From a checkpoint of a small contrastive audio-text model: soap at rate 0.0013.
Rows from block 5 of the text encoder of a small contrastive audio-text model, named by matrix and row number. Rows with one number belong to one neuron. Each number is 128 + 32 x the weight over its row's rms, rounded and kept within 0 to 255. All counts start at 0. Numbers have three digits each.
After each neuron's rows are labels from the 100 texts, of 14848, where the neuron reaches its highest value: "tokens" is the input token at the peak. Only what is clearly more common there than usual is listed. The data: notes from a synthesiser with random patches. In brackets: how many of the 100.
# fc1: MLP up (text_encoder.blocks.5.mlp.fc1.weight, 1024x256), inputs 0-255
# fc2: MLP down (text_encoder.blocks.5.mlp.fc2.weight, 256x1024, transposed), outputs 0-255

fc1.235:069132122092149108161073115174142100111150080131135081108102121126175091118122136160173118085162104094131147143194107162052178097121119110134196153114100143138144134138111147134173140167116145122124116099193065103202091075100134157113124151119131154100139167089138129154111119133119121126133154106178082138090176093118154049174145120136133144105098132166108117080090060134099153091184125142099150092148049124127108158158100104136120107084121095088178108178114094138195108158144163142123115105128124156119133158125157140163173099174126095158087155112146163161110118112202148131153142137105128255134118128138162179130128116114133138146094209157120133135020114148155086139170148143113171138135114131133127103137109130148130156138097137139132135140117175104140125169134096
fc2.235:141098072128150152154194165104157136108106109150094120170104180095145125183128110138128126137131141179139121121120079153160110146187147095132116085136105084087125156158109137148106145163111013142090137147088132155110099123153158140149119141129168126136153112169163107180123127121101124158116073170073171118101145119150118164123193143098142088110167152132183072126140100160153141132084174107114108167162116177148086109118162166064172185116136182099096112087070145098136122078128161134086114098146115081140143130160144102103082129115123115132144115172105148169095105152113170101095145109117125055171142119104158052098130064129115151122160087120086120123198155131108061191161176107104128219185108113153140162150101072150174110114174109088135099128109174107191094093050157
tokens: "register" (50); "bass" (50)

fc1.12:183120094179172144118162118094147159141064146086167133111076121094126133110165096133166205084162138183071105089105150179083179164140112122120082144112158159099102145073139128114168125111167140166137105012053120131189054092109079149126112145145126112160162138183086164133110156207163150121106108175084063095202095133126139126158105140165124190090164091112083111097119123135187138072162095100126109141106156169112169091163109170122176093124122125145142141115126089126099160141127112140134126161100152145124174106127111104119139059112146116132135085162153074152147130138162145100142162144180101159174109149117097119135117161137121099199143106102099150078170171118129143188113112155117123165167142124144141108095054130172149110113130145171175122114112137079146095154168100
fc2.12:122130158159173192126147174162107073091212022154092156097106111143180139092135100124129109114141117137247172169099090161110109137147145083127152083163126118080140072192115120165115127195104163128125097194140131195108129140113170223113160054148146099116102171139076077114114168092161126144128156131184174138121147183147164178119089063143190111113151149107099145082119120085142142166157135098154133106096098132140128090109105097170136116097133129136130115127122102140113139175152134124110161110156079136117167115075088113108118118129068100118154088101106093117110157115119124135158078069181119121169092130136112113113100108149136140131182153091087145130137182141165118091098082109115137104091133134128138135026111098139131108067144119148122150118109187157123135142106129
tokens: "closing" (100)

fc1.618:129117127116120127108101151181107130145138100083179000119083163144136129112122137151185126152052068112175150115098132131142166191125120149070143141096106178151153132146123091155127079106086097124131067081126134148120156138163156187142104163096162166141151140140117084101128111115142144122134090113059086183130120107156119055114132118066174135184156083157139107137151099154154164122072146167103111077134177100145169091135192145104134120168085187077124114109096056095179115147124089123127170177122148103147142156116149121153114114115118095100108131164130092165146106135125070136181193142150153201157101159089105134172078112128118114088083161165146129175197140187123162104142125093129120117138101113094132118160134107126179131178165115178106149104094120093110077177141150
fc2.618:120095102128114094134107145135147109109130148117070172097103048132151152118164145126102166175128121177117104105134113118082136156147127117085140109136079167180092123118117136095134132101194074167074097144105064153173116154141108153126151083090116164150102138145083219110121102129170147095168178160127070119176162121105121125120170065099092168153141164108087125056107200063081130093144152172140182122090115084117182136154143131102145206178062115133168079133148139127159067130146163111131135182125191121135134070104132105175074085100130105120101134175143098065120103155157163156106097203111090080085130168113132119068123107135140142090090178151122146087110144132120085127110137150145160147117143192161164145140105122164076146197158082126126132097107164151121137101132114
tokens: "closing" (100)

fc1.194:152121103077161125102122125167187168100186080147143235154025124124179125184121168087207140132143151131154174135116072139176063115083175129156067115131092181199103119141170096076141122065148125164116122110136118158079118188135162125132135116111128103165210088139159185117111104151133169100115170126108133135127167097184109096104101179102118133134145151133172163100131124104094162118072126115148171199146094105145099162124105151178104060138107142135169146123134121114134170168148122102146151083133127110145185130144097120135138186157095113156124102132048117116101107139112132104112105103129097173138175136197146089074096104116124154114031142093128119125096137173147093164138098118132100104129128146103133092151176131136100167158164129117120117105131133123069151104100163
fc2.194:097078070063162134149125113103138105172123115077148074133093101110166179069134068160160160182135084134140113164094192061117155133169106130066098136131170104176121115139150173143039111152146081087113118155098101088141122109129077119163094119138086134118122124120124064072129161144153166125150107117161148078123086100124145017106135094122092102074169090173166113176190137073143149158210119161078130138162144146112118077090176140116100102106056108140173121149148177149129102105147105101102095179128159158130160115149075129125146136129141150172148154197167132148146116108132116160104079124100113095114105141101162081196133130142154100117134128110084142078137117088102140144125139091122165129102113144149107097146093109054125179142121148081164149134093150101128140102157067
tokens: "drive" (100)

fc1.592:072097191098061149124110095182147134106109127112157184155167047152143158120166128171125162113182154094079120157078127091183111167116123109148081078125103121153082148146138107132137150151104115136152113035135123151148112178115111151157063175118229128167116160114153096087097180122129115158088079145099084135088085148129073153186087104096161170072140078140097130163111136088067124121070125096179155112147137097106187189137165171126140134112137131170098120140056140146152081108143111106123127119114171122137145114112089076121119069109098103171112111147085184170135093120132170122106128162198122131084155135100068107145083086129139097106120158155128097122109118144170164119116059105147116172155112159130097099071124119101111147139146132132140089120161162195123130089097132
fc2.592:135121127088090165141100146123108122132132098133116137145106098155173115090140071134161155067160146129127041102084124046094116157123101165080175143131095142139162095158091073131092174056151193149138105180112108152124136142116145148119116055116111124122144120191141131108120184121140111112092113126102159114113108085143090103089129150160148074119161138140106134175103151147144194109147119165089098032128085205147091095117139151184083049135118094137137084167160147031167064115097088123152114157131228124121091165141166108119120145127124096097170123095136103110150152099153143153149080139117110112101130062176132093056186134085100140089112149143134185143127096078113113094152116166137109165125168124103159114099111139092089131167117116166103138088109091117126139071096122
tokens: "drive" (100)

fc1.3:043109096109176200140059117187108122141121150115131180147110126109117087112080143132161118089144095101082193121133082141135180140121152156153105138135112110127129076096118154061103154138094122171084116228129140088116156099135098136164083146125146168102109137125109106062142109057084143083145203127068194101128187118131112114165177192144117125157184073100172164149138114118159143132106129172102090073145128139068084137150116154104127137124154132119135080165087175150167158154136157139161137108168130151118138086144113128149156127162135174124092111106114198178088085116184076126168077163076075150102130154102109112149080157078135131154113136133111130152064136120102135121124151119093154142097099103079135144160133169115175103205137106125157137145159119179107118180099086
fc2.3:122124067164066076152141118107112051127135124077110101137173184103110146051071141186091118129129136147129125117147140114096154154125152136120106153185181126158152124098097097119112106131137112069149145067117120136118135153132163111208115117121094149111167134121117147167145112122129130056118132141162107134167105146116120113164172165129188157073144177149075082136118189174179168167106155083122135146086133095166120130140110145095127113158101106163112140132154119213091132127110101184131082166121093135112156168105103181108105103116127232187140136176146176089110148154124141097086101089120090100074122116076114157163200150140086148141146100092097107097210149123112095107120150115049146186081125157176087165118186099142112109156151169114119161118123138101120154150127201
tokens: "band" (100)

fc1.656:078109088151105142141107179213151132122132088119087095157119153156106148163114129165135054147192116083129134138118144084145164132068196176136158127158102133143138147185125125130122084168168105069168179138098111123118147130120134129156103115133112126120098085133143089162121177144084138122099153128103149111216081098123169121097179164157075072174110137108064120137125117186138140123175163179099074138101147125009117093117121170076124128146180121094160135141126098156184162140167155193102124098142146148121150187127156139118133163141131121092127168095147087120106145133177128128092089134107124132179168203059150156147149116184165169119140136148122188153156103094095136151128183150093147137184096119115092141107103123173109106107098120166122107113155150092162119175060190
fc2.656:133129085148115092119149118116127153103147146157121101149137176140101115095109117110156154127079108106158111132139185195125111091174110100162128134109081140172132123142133081178127218140088135072130158088069110152115166120152115042151100159155178097150150123130131137195190149093141218078165131130141142087143168102162118162160127139154095127155146148144100136119084118121141149150099092060170153106076114172204189161137098119145053115164129149087122112111110164110092159171134155100118087110161066113131106085064158058136135144147138108112147139181126124098164209164122165143143147150158091159142107101227160188107117064169100111166082132133123129171091110127149122094130134104128139111162130152102129154084072171134161118115075094163134148089100109163170142159100087
tokens: "register" (95)

fc1.290:119100124186190105098140159135121110124141083185109079123159143111186137114119174158158130113150139129113086119127161121150127107099114133094095180171135163061176108156100168135174112129115107128136160082132102158156099104098125127125139135104064108140092143149102134164147129141106085140135093131078086107063155145150142166108096061131122166131114105135170120097117147131140149063119205163069190149095204185098095149185089092159162130157115181125131169145125125127136115088150160068078145127089146172117210145159088091091153140151114154147140091072078164156082164138144192105147123099118104098164169176139123108090057112160132154039120094106144113130036154134107151139132148119069101093115129093096118060099182128131090159169153158110177116171104132110140124082130158
fc2.290:153115104154106117107074145136069162137133202070143140075097127130169099085184124160126107068153174152153121087155175139121084082120107152163100173160117161148151089135122165101122171137145145087136164178153156148110138151139081077114097093129136090086127140160128122151141087098069166169135158132177124154036086132132132094175086162124139150131110093114145130182137077158072120136155123150067101101161108154175106089092150133134124121131165155156108075112140136109089162139080125143095139107115111149187126065113160197139111171111110167119162145090113144195085161085085128133146122150151097067136216145086085143103157161106129166105102170170056155135177033119184102089152110092114115132081148146134113157113105125127110155153104155179128106121116055151153141145097096
tokens: "closing" (100)

fc1.52:125101100147109194137152157141176092155086150176129181163181119156129146115125148175152168115119091149085153130103159112180083119165159114070173149184130191183109127121150143135205138102132100120206111155174171117131112080120163126176094149098167090099145124100110123120032118130097130112155201094171117161113080097125109071152109128101145093147153060084137114239195094180134096089136156157105130125167116118145117126128073116147114084089122130168112086160139134120159123121146164126105088144096092076140097148144091063093139114075138099161116137082137113125128143124123109163152142105128061187175090147128106069171130130105146105132110153119111146144094176154097144163123123119125105137135166114073088035154151138152083098153152117126113094140116082142137097094062147
fc2.52:135111136121104077185093139137123084138093129074132138121179145124123138091127129170079091100168152150112117045107120136095169100185154179122119092151143236167126045173175051158182157091121118137155134118146130096148156128136151074121120113130170142162141084116067139207108066137117188082143146115125092135123142108097124091163152120103096134102121134117118132099073128140142154162086091116170209125107122170183156121152112104134122085112114116131194193152191130067162116139117163159101111126139075192217150086101108174113109130129109127126116149089146166113066082139118081162092141100146123101125122123095136123160127138072088153101118142133099119083131140172099123102143181123126099129185108130120122071082175115114112126135181123141171128089147150116191087085124095
tokens: "band" (94)

fc1.98:164120116100134114155125108112116090082112189135133194148149166128168093133127115146147177139153117106174139073139181139098084132128172132146157097107088134115067104095115132180093160113127199111097080019133088137157118188127126163088150120110143100097122124111169178165136098101143185139094122089048092137111114115112083115150101117135165108121111127081145115136119134068155152145127093139118117173164177116104089147150112168118150113098140124066137156062100119127136141136109075116167163170110129175101088145109139162160083151161134075120137138127046144092080128096146155116099080099159090190129152117104145141134032091175123132192135145188088064079124130138147142129130132172120237165172121093125158138073130146129113166145187135089117134129128157081190157130117099
fc2.98:131137156145142174161127083086116141110130134166120119132099135124159142102119112177160092156138112163075156134114120127162128109084106134121078169107161101119093157152096126107172130144113068072129120190093154156153157127147232158141148094125123172127156109161161119128149150162134090178105110154160184150081147164153140214057126172149174136160165141166088112170139134126114114136162090093111118160185177105155216089128204164223120151101085070141104128149084103123129102104167145135133128113175057148106057139195077142143139096155115146189107143134170093160133108109124141085093186102188117110120155107121093081166083132123152118165117181111134131120117162111161179188116160137081127170079182132131062098128089135162144113096079109128131110109139149115145155123118168
tokens: "register" (100)

fc1.766:205105124148178148160074142098152163158110102126058113140137129123096148139148181126132136099109119186095121062139118117161219107167161158100170126108152182138195184124131111121117134067170133141158126091158112126129096091147118161124168135140134125139165173134169166103088125150159109142131089124106128155114159148123119122107114165109092190195126142202137149180179110163089112166079167031138107092121111188071167069122099141152137081143049099109164094119181154132131130143183190125167158118147178146121095176168159182107128099104140141105123102131101107128141141099146155123127116164127176115140138078095136123114132123170064131141156119092097156134207127099141144118114133156166121099091152099106169092111040093156099113102143137124092116146140108065088138052168126
fc2.766:092111108134136103115164066153138166156154104127134133086134081110110149168145143127117117116109168090176092120148128122096130186145061106146154120078152143145159133135136154172089079105142160156144148144133128103113152139153159110106186080117122140153113122122092146103089176124096113161116144084101157091111123127132118159181083134143139102160148099046117161098156160139127169114207137107126118145102153139153083103096107133177161151145126138133069152120124176149083128150190118131177132126127133108123157052105091036113139188124123170118149154140110105133091219135103170195115169069135100094134080136117122116071176175117142092089115168137132053102107162104153152119169155117134108142117155116153103140167182132200103131169150087184159241159118147165124048183052124
tokens: "sync" (100)

fc1.603:175090102143171164069055128059125123127125129151098110139109129138166120182112143156092139127099148143108105124175158143051121154080129125143110120108163071173181135088093155115126150131137127137123151070150076182147174149102188143134148127154090142180118112136130106157101119111096158131126175175049192172109120129159187128135145112141146164153131134136126142136121144145118115150122160141114094151173211173054182092153124128112081165105098093171116095107242155158131158136137149234146108091127119148127125116160155145136127153158121146091152108138094154171174146125087127178096126174083164052138142116088129130125149155098131101071165139101130125129160128084141128082136124120108143111114109122131119178125159165133118132127190154124155198183073188218123143096139075
fc2.603:157117168103115084098168156088072133181125075035148128086131133093125127143187143135124133169061112124134151169140157079172111123086132120121181179114104170116117106112151166106138110164159163130120092139083118094088126128176080108155153089134135150117142129097101151128106186135116182126216140117173130129098107114117127140142177140131105160157123154141178121104218124151104088144116124146129143175171134161219078139116190138160113117089092125139137118113154138115143127135118144087182095136118099129114149146135139142145137168133136172150112150094140112109181176151072098122136107150180135133105103232221075141201196158216091146118134154152115090120069121074158082145067070113135143111150138141142169160169084143154133105102134159123145103150133121063134086142119146
tokens: "drive" (72); "resonance" (23)

fc1.378:138110086151137138080068095090157088116100220129082127108164136033138081103121136119106110129175125156084151112101138124140101066111100110150119068117083086154093080137129165119165139119106107184129154199111159130088117134096158125144162098132112103187103132119138148166084155191124109097094086118210134181054158123122105146110149133167115188147125164139086146086136119096083112184049061098112109158121130151119102102188108086118109136153113106099125093113169156137146131139132098098107111166162105171156118130157183101119107164101168152126145067081171137128157178146120145152107090178152111144152157088142147100133031158190145104121074129163084135102128133087167106130125140159165152169111134189097146193092107145087166137164145145095116111103177139155120158103148091
fc2.378:162136152153134110181159110124111077148123095103150157077127139136125093098090038144131137092169134128118150130143168107117090127141138083164168070136129086165153105111135137122169113141140105117163136120157139114141151154178152146109109159136162097108139103175176178187108154159161112080023164130047119110122131123147157168177117137096124091092122109127101082184065066134144238071197164139065130134158130118135194084135180176171101160085099096130164148074123109121121185094083132125148194122141066110151148132115151134098113069127120114120121137070080138122129041136129132140154118161059116150104116160083121086151140119079100118103149141142141199109142061142094122121127152130099152120137114105103120151187131183094141145120162131147105117123104091130092086104162167
tokens: "sync" (100)

fc1.511:120153109156128076095112132069122105108186096145092000190128139126093120151121162134140180134129147158190108158133116106129135138061076125112120084109126121093115126169136114207075157160110142118107090138110147140149119152160171132077109079103135126082088100121151122112122091127159134121160182155118187170076171172167144109064150148029141125118121114083161107169133112109115114108064091158142123132135121138108125160103116145121110098119172090077179116096101119178170181107077149164095153127126112143136166180152059097148104123119115134187093118098194149079137106124127171122129144122163098039154153085162101179119131106122107129083125142106133153111112070133111155139143132118084120142190121156147170124162128094183111141109080152089117128128108161188136163165102109
fc2.511:135118176065139083124108148137150122142098167148128149179110119088127129113168091119123153122094161154110120124175086157157083131178151127154159127136122183141130110080148124112113172150119129101139129104144105104074148113110188123116128241119149177120132092162155097046154135107110133143195139114164085059207177043140147129142135197113117145129137087131089133134130135100142078095176065181154117110132144125164083079126112152105165119071026114130149149199127108083086100138132124110141142166098165167068075141113145124132105091158170138127100147101075096156097146127112156112152117131232156178162148152122143090136146079146128168048137110166119121152104124132088091153151186134144145108122156115115109180082106084150127109139151173137161085167115146132099115161084150
tokens: "drive" (98)

fc1.161:110187099122117154156171161147107153135157089096141141147108109150151130124095150154124150128136170178144175125156104159133062194092110159095139104093130197130167197112091106096147145083161139138120174060148054102139141093166149099089155063138108094139060137141104164171109138143098182108133109145051160167092125133152088142089122169190101147158118132147057104117118119124080127133196154147093087063099172136087137087115124159130117161147116175101077123143186150153144121155161115124107094061150109121122107135171121186144148101166099137143172119158085143137150119108141119119185053123110155131123084186123170124167151162130116154100131149117075186084202070125139102144122099115159107146154120102118071134082078154101116137135062155126101115124150131169138151121126230
fc2.161:145096124154105136134119127174143139146117128086112146060153140123128188129133175126121141122127057106156130158147134114081129144116152067143128103126176148152098094141167108196080117094091129185144129156126122119147094156187143112135129253146144146179177142052123094116087164122154124153173134086146133167153088134102132182104090078117109108133107115107196140118188150155141112129078123163144140197125140145149047136118180090177136171141176116105092143128104128065172173137113157127101133052128106147139111119112098152142092124104143128105091113196153090108104155106138131127080233110176180128119130091131153132110105131120121142110102132149182131152076084122116052113146156133161155140111173149118156166101143087123157135166139153098132151173126140094111081154210028
tokens: "filter" (100)

fc1.455:112154152157129140121176150169122122147158120098145047159092126126106107058131139157130099112151121117172088108197108108162159138151138153169171129159125167104157141156166099153112129119077085162074120162098120095181086062153118126131092113208081047135097105137129113099117146145118128175165126159000120141094111141099100145129129139089092163122149145114133132149142143071084124088146105151121105101156184179191134149150154143070184101084114172163152120124140095121140116103124180082115083136139149113074159081130102110101173125118123179140102106141215115148172125153138104075140148128098159124161119136183149064082128130150103114138208099101113164125182167141152105065143131111095101122114118134153141158120096206116099118123098128134102132088121106152121106092111019
fc2.455:156109135083123116117095149122105139160174159154129178114148149161105154160139173125154169072129099125080072116163078088048116173164168129125166109142145110170123176172116138145117097104133144083149115160142182158091139083054152126162097105099156130103156115131141137175075154094165122096154162142255108154101120191121152139131092096137118129136102122149125096130110135133086079142131099083164186198113118149115077093105122152150132135132200161097111152092140125122118119173147112149132117076120123153090148106101131177127093136105150081064152144107102127065164106187098086070162155160122103113094126111201131090145105123120103068178086135144138120208043162130115124131117151120110106135083116133087186137087156050100171117109197136160117136127096112105156120112168148
tokens: "closing" (100)

fc1.339:142162100140139094114179191135140148171117103109093086143198146126125124111111089175070160136162091174129130137174149064127060165131136137202108117137156115130122089141178084136089141130104145115115085199122111117165087146148114079094167160062129091111113125110130144119133128131140189109146154174151134147051071109139097143106128148105116153155155150170159117151144121132109134135121094117109094092174086143051199092089111079097103083151103081159132115145086121116206123094120097074171115132144089077133098110205139136104101192125140128130117113100207079103150118108115097136112101114162174000084212119158160118094077117143120120103137141126168151093120125107182108127111119105117149088135108175103175123129090102125136104130131157158098153110097128170146174124087166
fc2.339:134066138151070100113114162128129154116089167099171156173158120124110146145135084130096159106101108073118135097205134061110121102202105131134115135125151135175111108102104114140119133073106147103130028106145111084143188117060088108166129172093101141097119095169139161095137135125127199147118133105087104135093051131128090144119151179105117030122115118177169158142128180154122071074163109151128153136196068128166082102096118162116110104127099105119111067159138094082089072142126125128176169165114099112078101168114139119130092109087110081152147111121117096114127078155074101190141103099118127184146089083140129061112118148132119069095102094146098158204089129191115155153173154155114158063163131130107105152104155123097112132099159106151105111143098117086094118118121116
tokens: "drive" (100)

fc1.726:086162164141105142117159128143092097065166165115112255168054144141116066057114134119141136145088173170173097093123106055157123078160145100127107197168178140035115096146141127109154132163125096118129122166065155131180131154134162153157107090141128123115097105171093141159134132161131136113123141168151172135126174084152104158114151112133157138091095145182161109100127135120117134115095126085149102119149134152096124169134167115087132128078163115187139150166061123140129104138115157058206133118106129130069155079113126134145085085165101077116162123131122108121118120129103173132101127140160137214123121059105094132176149146113111081113090122154118089096113108113147087128136145189155141152137149131186110159114144123150116132138143125167140104101141142151107112137148139
fc2.726:147080135094149204119078091061092112158066106110119067114129118098124142100164088138152054125130096175083145101133161113146116067084153130096143123124120141146175145088138070118147134191142184192155106102144162149147101148116175110091069117072123137127159146175135195053169064128148082105170163158179152088072172185113158142123115107159118153132098102140082112109169101169133125101129147122121142072148096148166087067190129152068148158136118139132115171099121127128102154162120139124127155149169123119102193095092152101109094123147138147124108139169123103145151153154140058116151076066158161107079085134096101142144172158085127124072115141165122113157178122141177135141109076157167151139150152107130127084115135061129155121162091130145071128119204132113107135063094102
tokens: "closing" (100)

fc1.300:113102141040104170154110113138149130142062124166150124146132096110158119163128120139152135122162104116147131139173174129122072143076123150132135098148177161119124181092069106141127127157097138121123147157142151106123071165111118123104155152099178108156212104146151123102103129134155185149152140155000125121075162136145108112126121099111104121111159145108157135159184144108085148109154137125140134088146130116017153096105152073114109116144070147129132127112133115150127148148105139137091127092199092163140081133100111158070133149142118150146151119139194147089193087101116136157161099118092093000129185117124124110092092174118119163040100168134138140119214103163104095113137125108148083115126100120078122151090136147111148108156156159117100111093168107133132141101132104
fc2.300:146186131124123054110125121132148100123123064062120145107123092110100174141139104163155181110115052104079133173154112149107151110159137190105130122136140117067097080105158161052109162105161163098122162118104155102155137154145143133152104103105110118111100158144131171113143138101124133133149164066228114096149047110122108138088140108116111108140134093167151137146123083124135149060105078183078152164099149164175079135040225151094091118115142139131110077082150133131137133115121152140168098127103129083135138137138172100140121102117196125141117111132098158138075108144166066145088138140137087193106101128153128058153071131112154128080088104166152156144036124150088176107168109126139120134177114126109150153098121119143040133161135163114142101140088120115064155120178102
tokens: "band" (100)

fc1.678:137128198149046138130110147100126163084137189145192000130112099155131123133145107137113146118091112148105141157165119165130124080123163092108153053112080088101181149160093115136152143135122127113068122111136109108139161111143154126086174132134155144142131119128116121128154145198078120178095124179094125136104127180163121162120133119138138113133102094107116167137087145097139123193178124121109156122111121113141129086139099131127072134075153130127129096142072042128128096136108154145183088115143115112175066119110121144138112132122151130133110081140014148103118100185069105124191117150088103079111179114144116092133159162189124169094037172129093083157066111110147135201103093155124157141114157125116150163036155134129143109109122134128119152105144156135123132135200171
fc2.678:073156097115130105127117147125155111182133136128100186098141155131124119155145083142175178077117087087084134144161112098153137152000176174148170079142130113134216124104137084131093143150147233132126158165118136088140147138110130145131104181143096138168140118109132154134084111105157081145078073115216145191102156114130115116098066097136084127127074145098124114103145104177142091120117143176160130094164105161149141098096133140147121106147174130144169142125052130132144136138076127107110140106161129098143083134092173145128138096117179115102163143097188183114117120125171130080111103123156109137084144117146135044115121119086119090127130142161213097174229135125074126115135145149112124081148129149076143102080126134175122131142138125206100149125172102144115109119074138
tokens: "drive" (100)

fc1.132:110100134156085116167110113080147131154143106131133060134161139123121146155173166123098178160085094191113153150104193053170125144163108129144143180112127147122184117126135108135163074148118093147151094000145140171145128125128128173156154126178162128161123081139089109151133136167117151155151088163052105103199116138118104094094093112166134156169145152169134119139169116091164114141178189120140096108115102040079094115116088123137140161086148099116140153127147076165066131169127116094126116111141125162118072105075138166119110113120111069151111116185102136138094082089125142151119168149084168043123112154122128142118137172083152196162135153174154173183186103079115129115095177156166128126158110061132137212170098134113100144132111117127109090140139155157121130133163163
fc2.132:153155100119114113078130140182087065129106064190144166163120150128164161102155163132108153089144114066096168130073115090101200104114177102078145099138159134084183130155074130162128098126162086185130163175126127094149101152146153133144155148152101115164092129151126156116108103105164108109140122126171117082161128102165141139117077181112119138102158086125149150160111140129082079115066193118102136164050166111146154132148185117087104079108047145151132123146106196096066119100136153144150057120115089098163131139154127114118127140069087107104122116106168116184102115162111079100152163087097145135113141125161143145126164123126158122133134156116111068083107107093114160062098053080160115126151156133108118080130146081046141138111233131136071120156158077123124099084119121
tokens: "closing" (80); "opening" (20)

fc1.614:100128120134093093090115139094147147119176149134157139152142129129156171095153123163110134184085159132132172130139138129175165193144119175163089152116091161179150109168178108142101135112132093107096086174083111172112142216092121115135071124131126130057170139126118118146157131156131128169087096161065152121135142090132156122143112179082174086152053113088163151151211151140178149122130077173134080099150129105148141145122127153077139103135106111114102138114104092140177155140109098078124127098132164114126185129090084114086163168126105125106153116172046106126142119113227138170151136114135119165157145204074095128142184106166132162151076116122160098129180152102106047182144103104066219074104091124107127157152109171115108146136113166140130130092111176109185147105102156
fc2.614:153127201137102185106160098153163131155116167122109100154118124119124099200070136091098164153089101098127142189105186159131147131085174140105159118091151199194104153136130117143070132185156104119135126130171095117093132124139152117145135129068118102146107090109118149142106133117135150032078131112158144166117132154132093001131177110122116146085070127074160188132148127089105108074092102133197144127130169159120147104157051100137104183163113117099127069155124156123135132143156124162166114168141144100117130134142170124095121176109147132124177131107180090120073098087064159144152102195094056101203081112163166145173064115124124164160147126096103142121041125155110116123152144087141146158182127142096129092105121131102138131139125090110108150102144149116116142163160104
tokens: "register" (58); "opening" (34); "echo" (8)

fc1.222:176176143133120117145112103104200140131135109099101063080129171080097114168161157075131048150129093095093166067160105118133147159106084125087068119083117161177120108107165135150165107113156075137154107061082090091069098175140121171144190153066137183160081173132094133120119162137121127132137130064126107116145127134136129108084111109145184128123146088134200138090114072180128130150139135122063120114132091125111189077146081083101110153142169111108105114109106148130121093112173072081124107207122070157183099106137121149113117087100181115131152159129105114099153090133165152124128135154111165059121201127158098126093153107169083091060133143166171143119173131104168086059098111129174140172140118156115121104097111094134144078136145166100100131126166129148123155139131077
fc2.222:162104120090130123120131116112122120161092128166127159123075086146134154153129110154073115117134166128128140140120138107113133121165180097138193120102075176141062122133143164128133079181174160096149091133164117119097077135192121112158203056153180172121159112174159125202136141098115111119083102150102112164070180083126126152136100136087157049143116151120133180065125138167090123137162151189167163100131069116097081084131101132142129150124069091118135110119107143114121045097139094152116179129177151093165139167109134089144128150120125110132099092016150119164142136140072132157158120117146080156094119161076147144163129144102172117075187136120066195139099166177130157109075121106126141079133086140101126116106154141165106146193166093159174096189093121134159165126144133
tokens: "drive" (100)

fc1.28:159131125144117115134071152067127080119116158145075109142113106116204133138185101102062144114128059168060138124153149139092146107097127097172153082121062075075128063143128121112066114143114205156172105035144071105133167126102108161153155115057062107108112132120129093145162100169141129138107087140117130135111145110132140151117143114156134137171133126131097102112155110222097109153092164132143099068137090179000099093184155084087150131143092109120125104108139150079123152094096112157135153137126114130145163102111122112085132126146130103135105091131084144156141145138095155162109143128098120061133187186080156169147108117100145152118110103137152101121092103123103104087122154191159154144100166128184200181132112088083154158165147147088173157166127103106138138153124117
fc2.28:111146164106082136089094111122147112176148093068092164163113119125113112159109115134118062145133151124154125134136122087154141098152177161177140176136087152154151230098143157061144163102141115120140129167117169089116133150240225127141066179124130181134132116166224109137147201125113118094054200162097125193133130084125150146127089152107139098127094122150103143114171149146110120112189128101120147073186108139198115131110125125138110117143166072136078125128123128134120130176137146165150125120160167103163169089071132087116108135076144134075145164143151143144116151164088137119129108153147131195122123111133116102141107123118110109138113126128110111070138175082149129099114118105153182156162157092143106161198086126199108175125160142110101093192171124176153074132146117
tokens: "register" (68); "resonance" (32)

fc1.705:147205156107094217123093170169087100102068140171156095105129148167113145135117089149141112152083122195118115073187164112073155109121162086076126141149133094114106145123094102095101104114106156164094144079175128094114161112067162147224158128077091157176137088090138126112145103116131155158129152173174142107129125114120214117121149113121147094172093076138131123175136083136181109149209136108088133096130115120040159109157159108084124151166172132157127111170130140099084161129145111146148127127092124120146088107135123119138124208175136122094098124110121125099148129097138126096114075151074122121151131163090102123087061129138171114104105140158169119090121085137090119129060136050175161143140143206100128144117196102155114125154169157099155162093123113095125112069135098
fc2.705:114103027088094130145146132102104090099123169080154132124149150101144119133139099069074108070112109103164162122083105136153160131051117121128150150140128201123099128162098122137087209114150099110102099144135125132095149144125061102165159178111178140150103108136160128120146155108128092141152154157094127097121032118135137167060036161133072123144080128110093126165157141108120068156064121169158131174067149130199095126130134078130114127122076083141130075112079132113146119161082098151101107093147089092083114113116100106135153132113132129092100113151148092173110085098100092115042079140141113110121118195114159197119085060155148158067151112116088107090132184105178129112148157153130128121167066095083120132130135146120138141118074113154171168131080144123100118144140134
tokens: "band" (100)